From a checkpoint of a small CTC audio transcriber.
Data: trained on single English nouns, adjectives and verbs, spoken by a formant synthesiser in many voices, 78125 training examples.
Rows from block 6 of a small CTC audio transcriber, named by matrix and row number. Rows with one number belong to one neuron. Each number is 500 + 50 x the weight over its row's rms, rounded and kept within 0 to 999. All counts start at 0. Numbers have three digits each.
Before each neuron's rows are labels from the 100 clips, of 14976, where the neuron reaches its largest size: "peak on" is the class under the peak. Only what is clearly more common there than usual is listed. The data: single English nouns, adjectives and verbs, spoken by a formant synthesiser in many voices. In brackets: how many of the 100.
# gate: second MLP gate (model.blocks.6.mlp.gate.weight, 320x160), inputs 0-159
# fc1: second MLP up (model.blocks.6.mlp.fc1.weight, 320x160), inputs 0-159
# fc2: second MLP down (model.blocks.6.mlp.fc2.weight, 160x320, transposed), outputs 0-159

peak on: /ɛ/ (46); /ʃ/ (43)
gate.214:580468526415530436503428494530522471531437516536500516494556494493525448466434463493544597526507409503589584462504597453591479456436499512556462494491552511487459516489482473566510394490528498524377443435501514595554548538529483476560479529550420466446435404519442443486527519558492536520487478494455494470513468501466457472354514567451422506466447596501534469415545429462559536617495484397498509539451545523623474389563476516487543511583524455526557452513501471551580536560482501
fc1.214:532501552476490516539552608472562491505441571471496468474476596467492547426492500474542635513481446545523466462460514416445485466505516602433544540585523488498528476503467507498480464501500524468520474476454475453493493489497573523460443554509411567528535515579454502447521475370465533493420503488477472460523571602458447499514580560563355496390486550451452429420464470616613462502509550575491449572453487532622467464462461463533513502580570474516506495533421502524449570466521575
fc2.214:499473524443469509585495600529540479551557458648455545528478552553536494618490502519424594556504559464578441496495573461476447369431493503525403516554484437469538560478526488519510531548545572422512515549534446507541575383499483506471506508493512527451557459442552463472469544544528514477479525422465446496536436384445497520538446524498412361531457498521480481533488457522522495503485507410496504569514504416522473455435471504576504536529495482529457544630485573504394446439437513

peak on: /ɝ/ (58)
gate.78:525434534576501577555444490476555493470470463543427416507490542548463480484534561440483545522408534467573460549390488426470514519476492451554439452481479424432460482463555518487524535412470512417529458438471503503518535482445485470383539447487481567565513533513468434586386479499544519552489389440526506532463529395452566438531557444463498515535393521495392479520548480486547422557425561572565457456497472420504467559393550461441578540475586497541582466531523473512443487492454516
fc1.78:478423504461575603476439557520497528585548476548556539497512531464474533522528491447500517472504513522608423460499545481480519485482515511424586455488478530504404529466478462523454547528481477455486527539587392542544528409531559439577536577482393466402501512433541545474539445558520581478442568475526463525450493528492520574523468508522540549545605425451477561497625514462416463447527517565646483538542584519515505455427475575466491490483446542541411567499452590466553505492550579
fc2.78:524574578507523501471426416479500509667453497571479447600501513540456521459483546468541581396506401550512510530589554545439475422521489561566537559418498491509427491464476525474548509562493562389534495539410435498542460525429534529506478563512466510533531457498488545586535522560440612479471489443509511515513566567492497468533409473495530522471599492457436428547465485537527491439433519575502448427527501450516509497450514579441572539519455535471545418540539499505631523462466426

peak on: /ɛ/ (64); /ɹ/ (36)
gate.136:532427517579511535521362513545516405562536513405462430550476479554615465451411537428510502490432501549505456449483508468535518437444538546523529519606512475543614553483541501483500564615451565493481481490484478547422523485561532475484505480486564580588541560464490503524514463484544578507570467450443532439469501495461484439488564557487464541490539427492475485483460407502556470460452394507473471538436458535549462542442515430539528397512525517579612472476488425532487542613403526
fc1.136:487487513442536516494459532495439435442615590553496387515475496517481529502529574510539581526385592506483488558503497427574426486555518456565535593520534634499505458572566466496485570415472510489604477518550479473504525477557468497542514482397525522483496538542548499511501506513523464511458512476565419438451433539548463425421478532434474484472471573503414506520517530517519507490575567423581473592492479458393602531595459471443532413399481469472544534506559433573474465500476485
fc2.136:417553540433507599373460496522512456457526496494448491458465603552497483477541453508554497416477454488520539471502512434568516510485364515466459525504523532483385531443547452449505536520505530384421479523541487480500463533542481432486468431475566412569543615554430530527583496552451520419508539558552429497520398518508472496524492462444545476532504472489436604524494432488518541495470540477488573515537557543467404601504504565588452526411477456544479455435538552490504493481384586

peak on: /ɝ/ (62)
gate.20:452490532500421445503507569528520516533589453400481415473499561481489528421477469499456566452635507529573452452443503405491524509496629518477550525589453476397467516506433573537577416613519561553459631582537522490468392481500476483554498416462458519473490512452531507533504487510486572433506516508469573530486584411456511553486530612451451502488449552535501486538564442529447452435530446580447476476459493525518429526495454433457542468552551544538490422457489486427464512497493476
fc1.20:635513494556524389532481538491435510540489473370525445500496515493538490529528489514516489514400502452462538501580506443518512452475509397464599481471423498468511553481447548439517535543492578563535460535444559464492417425527477512514434396429397565481452511552580499553497430449558650565489536493387423506475469443538472492480473536534476590476489483496496505512584493549583462493548467471510453481450441473464489538477502396434467584537472474588413500437503499426472461475441528
fc2.20:526515523601418549510558505456442546471453571432579477442561564450414429509455529455482432357564580612492467491479523494576488508454457473509426463485447473496531449529565541570498453485521558529499530622478499475439467560475526412554488463492440473513503554569454488514461436443548457568494565551500559450488501404501494430538454544536475572461629480619592518510490540363545486504492448420523530571550509495476517529465509485607506484488482471454507509460507443527527503568502528

peak on: /ə/ (94)
gate.118:503383467496413541497531480460442446432460511610571451566526496477499502556561508479506446521452443512563445537432467489439522479410560430436616542559501444478512429500560498490511433535525486561589473442518429499500558487557498408575537533522499543478502613377477490552515461555494505494471535503435570507551523459419534572557527470552542492478567527623473510626436473576550468510418523491532546548530501521509432416496486444503475563487510421427512529525475516502585397522507540
fc1.118:507411519466478541428472481515547334471621594451420551537499493464554544517466543551584517458481511444499503497449511514518471461583439438483458449532467463520550496510440539480459471411578415458496428487558439511551444488548526516524515409471492525519484506446519518546570464479504400450441523521586517369485499353448542477490433524539520494559560528485594604492563506538471425508439564478508534433539379557494552555463553536535529446476494499484460428510566457500489485528513544
fc2.118:584471450467426571440461473447576558511531536447589543420457436613504532537544411555588479535507509550464521498522489493503492522470594559538522453493483469592498508461483486445498444496442478510549457511526475457503497541562492416567583403486459461504579479541482538517538502435463554433530551495477542434498556536532456572602521458463533462465522578516486449502466517614445501520565565537564368454519431457462534520411513480454559509430594424498519484514391568463515455379496472

peak on: /ə/ (78)
gate.154:515542400486432442484448442475390471429493545503434435489454483468484498587511427560524496530545429455675429499422420481555553570467543471503466514508494454514560548499538485527492508468387396530560550504536462496613472513446473456523459461539528547512493465509553431569542598497528541545429573536484509391520532626524484496520529413560492393531567536578472471492553473472501446578449581516504515520455465474529520513387423519541548474459496449513516524509493470480437503454490522
fc1.154:512454442446434390499518414533518425503421580538473522473479429493521573428446507429593444477476463442504516471450553428481481546408560532444451552575525475577484501459606522421508464545448478521524532471431531607552431542453546541513476488501514596451491491526498405455591507564559521464466516435495527501558480503530435561520548434584444529437498584472417406503440501494499520435505510554558529585616514502509508508478525463532539528555439494447641490464486480513480481545471583
fc2.154:558487504523587491394504470565391575534525528481553425512526551514546572399456417538522417490462511506570559498433546448542508563534526530482484404477447500433478518472470487446563521391502445468440438445484493466516487605565529514563498400596520458551578537523403511567477494418512565431534450472483568508451459481502513408601563457489490408570556492484547517469507479520582508550468518485558501471522502518472385533469495535493494525391450453524511489477431495571590539472521574

peak on: /ə/ (62)
gate.193:486436487451526513447531513499601423491512533508528587563523462482556524534512547506452450493510399446499481486414526521483581456454545512451531408464419571530447542484540505396470548473484362497534606474543500527443386590508595511472587467451534465492477470518431387589533548526479435551494440507528522558555525566431512461495569491534514400496428584509480468589576538526466512506405556505529545457494420459439512503451508460468501539465522566392531498487497496515555416438518454
fc1.193:582430482526490397572524515543440499442504491491496486457501422526539545474537543491471538490456538572542483614440364432479566500456565592444522564465449491509484530404536565462377522422469520482540491423505485504522571503440477539511440397526510513508538513472518486583531413525461515414531574510495508473468442453520533519539538401542463475565507492524540516518528412506497468541460489434557634481528566488618418414426555435582545537483457423468449515530454543513495525436539518
fc2.193:622464481457520467489533526527439454494554558488615504414535458602549564568474548570552387478504499534492564554425465530483537606434499511502540479522471490479578534509468540494479484480587447520536526438484387422597491482505522458487499492524546490546578545386588451567422482521435557486524453370496600491427522482525466557530490458476591426451505570529505488400497458564474430538528523475521487443447512498447517472504400574552501571469492404495501476501505493535492454477457449

peak on: /ə/ (84)
gate.173:523406462495463531570508508499517528443491512552441494527462491511478595487481478467429455443550437447580391477434483444429588576470511495507470523587380513497560532481503513433536558424439427549438467475576440486537471422552511511618437502515528522537529518492585380578471468497416581543469541519499596431446523410494501447554574490529549492524513550485448459506488452432478539589419466510459488462519475535572519557421490456626562510528507505574408470476460491524501549480558499
fc1.173:502551533442449528477485434545447470518483499489492376472589598566481542563491554504537473519443525535505474505479618563544459465540450502552490421436474482576453482447370465556422482575479517534549514458454494462474584561425502539426484371460506478500499529523494533490515515506559484537533513472469486533530511552469570538387489547567409609483524451453608515490551461493559451512536518540482503628442568440415526499577499536309487502508523478470520516508486451500489553527515514
fc2.173:488497426568469521608420387519494456466459447496540525594621497451594466445585516470459481469476508487455513505414427520538465540589431545509528545586505462431531353527427565532471558478422550501450508502496574533490549502461492536542494538422425529454451485570536485439431450519472539488548589463477587508495555483487438523485502450507522576546553400529423485571496451529476503479614418462578502511481506589487528487527518503462501453526505608385558518478508474536509520519511528

peak on: /ə/ (71)
gate.206:573499510479531527433517471524431417518528453501440556447515556461440422424505408499451528493584478591495571539499522537508414508522556506511499477407538525453469574509424554542506524537502534537438565526398467602466493429449499514483482421479487520528453511602578482482480518493558488492398559524550489470527530527493596475410492474513568479607494467545553550492533390476552526495578549439546544493525529616530465497630439387480562561488513453496474545539469566554436515543527407
fc1.206:543499505491540513456548547569481422476471506401562476437478563552468504533533520538478440553484503494407374492555532477564502514533493497424554475477514568529477477514566453426435584545518618447556592445437499534533501502519455472517466466500481504489489569550477581415475464509494538554567583521485444507511502580649502515398493476511625514505468480420485514424521554543522485569493528477497561567525523493517483429568436527527509609480471567574546560523609491455409416510464412
fc2.206:565399513496451482523512493515549503422542427445455445430512501547454545453591519573546575551512518530452532512520468534390483429601609443422529433539521590413454594591552377465388534552512524497492446468464438533481543466477509452532431431520436479570471443426506593509388513497529549503433468510476501473547477496450512493471467551504560508429521518455511487502468503560546490490460479434421454476528495465373477489533416524482529493425500523488581452535464505464469435521557415

peak on: /ɝ/ (89)
gate.24:489450493516538408409479505479473498531559474466561418427545462472431608462546595520445454534513517531554591429490502464448613529466460473467510494514454486547471472474559518481515470559523661421391545435435576524541472401483470572527543549464516491494498470465508507476595474540447564424450487501515497513533538506533476527492494353500456558476589550591510558479452512537503464559470426494538461526461479455510572455511525423540465505494542496596549629534442524581457548537511465
fc1.24:582490534408451538574518469503583485524486562519400576477451473477488406563581503500593548496522470490513547487413566531414482444482504536518550521493613460467435513493466517593452396465509482548525470519505463439432499624557516572550554513563565449518463511537487420562389450472558576529513534462550533487423466562446464444515405547451573482556493517539484528523505512480553573517554542533553491507525519481451504408561525499436575485568549600543463524525528434542566422441534526
fc2.24:562519446546586538478552516523532419483458567434479476469508495501502453526482467574523481521560483423467465601471479515555427462498453435489512418530571461481595477547513578519489576493494415478492422455548499457446477537567474515460547451464521528518466519499452443478473480404596551490528466537457453457538425391530407541570397441456584515413512570483456451520548523677519553438467481552519534428537544470543526429447486566443550526460510515490460640475492508439467485561453494

peak on: /ɝ/ (65)
gate.177:507577465596578519448435503443463499508552445509487589538498419429428522466507519418591511451431403437465585508522499452479508556635513457491568484494469445504437576510504474510522486493524473509486503439562594542512596517444499556498584556507383517503496498490514553520540442565478492480445439486406444463500435577499526477497466527459476421479525469542518430456470582533566505515517461370504490565410460480500609438447406459566439463414453509499548520500551494457567490574479461
fc1.177:550469458624548567436498418567522546467587531500503612465562499461489482460484505522495567542532484608403447501495546507530577540610453508582453481565495537519515477490470518589557525462428487483469548410501589606545437506425445494463465381558463436447476494517562496433460410477492472448471553480510488495551547603495455454474467575453475541484558450486422591482443573551464505454546497472457359476549453447514506470478492551520517538454454536442454568497469543528471524482543486
fc2.177:483544541503597388524503526521462378527506503575604479521472442486488539541437539521449451546476433514562518474524500518445568506518526584466588536448470479577460516475468557603419504549556536567605524433453454545496394420461552587460567495446477395593517469485490571513508542551498451469450447573500478452482509552434557505543619514528527531446501548460492546464518481445553422531495520402446476526457468524480591551521555520444535481487459523536526583527581536462446474410515453

peak on: /ə/ (95)
gate.209:508381471564385419542562478554510480496579534533521519491453489597498507470508554553473564511604468472559586420501505473417534536553560523429390469541471511521449585451491484489443378482539491574501520498543513536541539536446465543598579495544556552510454529450549513493451472498489639446462515476482574464519525465539471479418544510499401409558590570481463476513537451497517442414410549424472564463489480447485491514473543480585485460446456411472486501521513544441503570534456494
fc1.209:444656535548497493494508468502592551536458482457427419416493515441547513547490429425534488472556511542510499482507447590554511495521483461510471539556437415537530605533478485504529553561443486486435526537507520577477494448498495460499492490470474554541468533510433570451504493442469464452544484421489499497512590505461509471368497522528428628544518430458524585519529532459456496513619421545531443466457493549543555461513508623456426484509488577596539609412570527478462556504521594
fc2.209:432567459522616476593460455560557515516476480574427430528443485491542470449534515468503502553521597533593555500456525477479473572588499577522395563547421528452502499488451461489592576511479500536489488492431541518465478532468531583453540610465463507422487362422526545446598503500530456450501562510546478531462382551467447496436460480514485480542488441502536469493448529582467506456497492459397485505556481423457509484527476510481500518586477563561505449495610583398418502546531517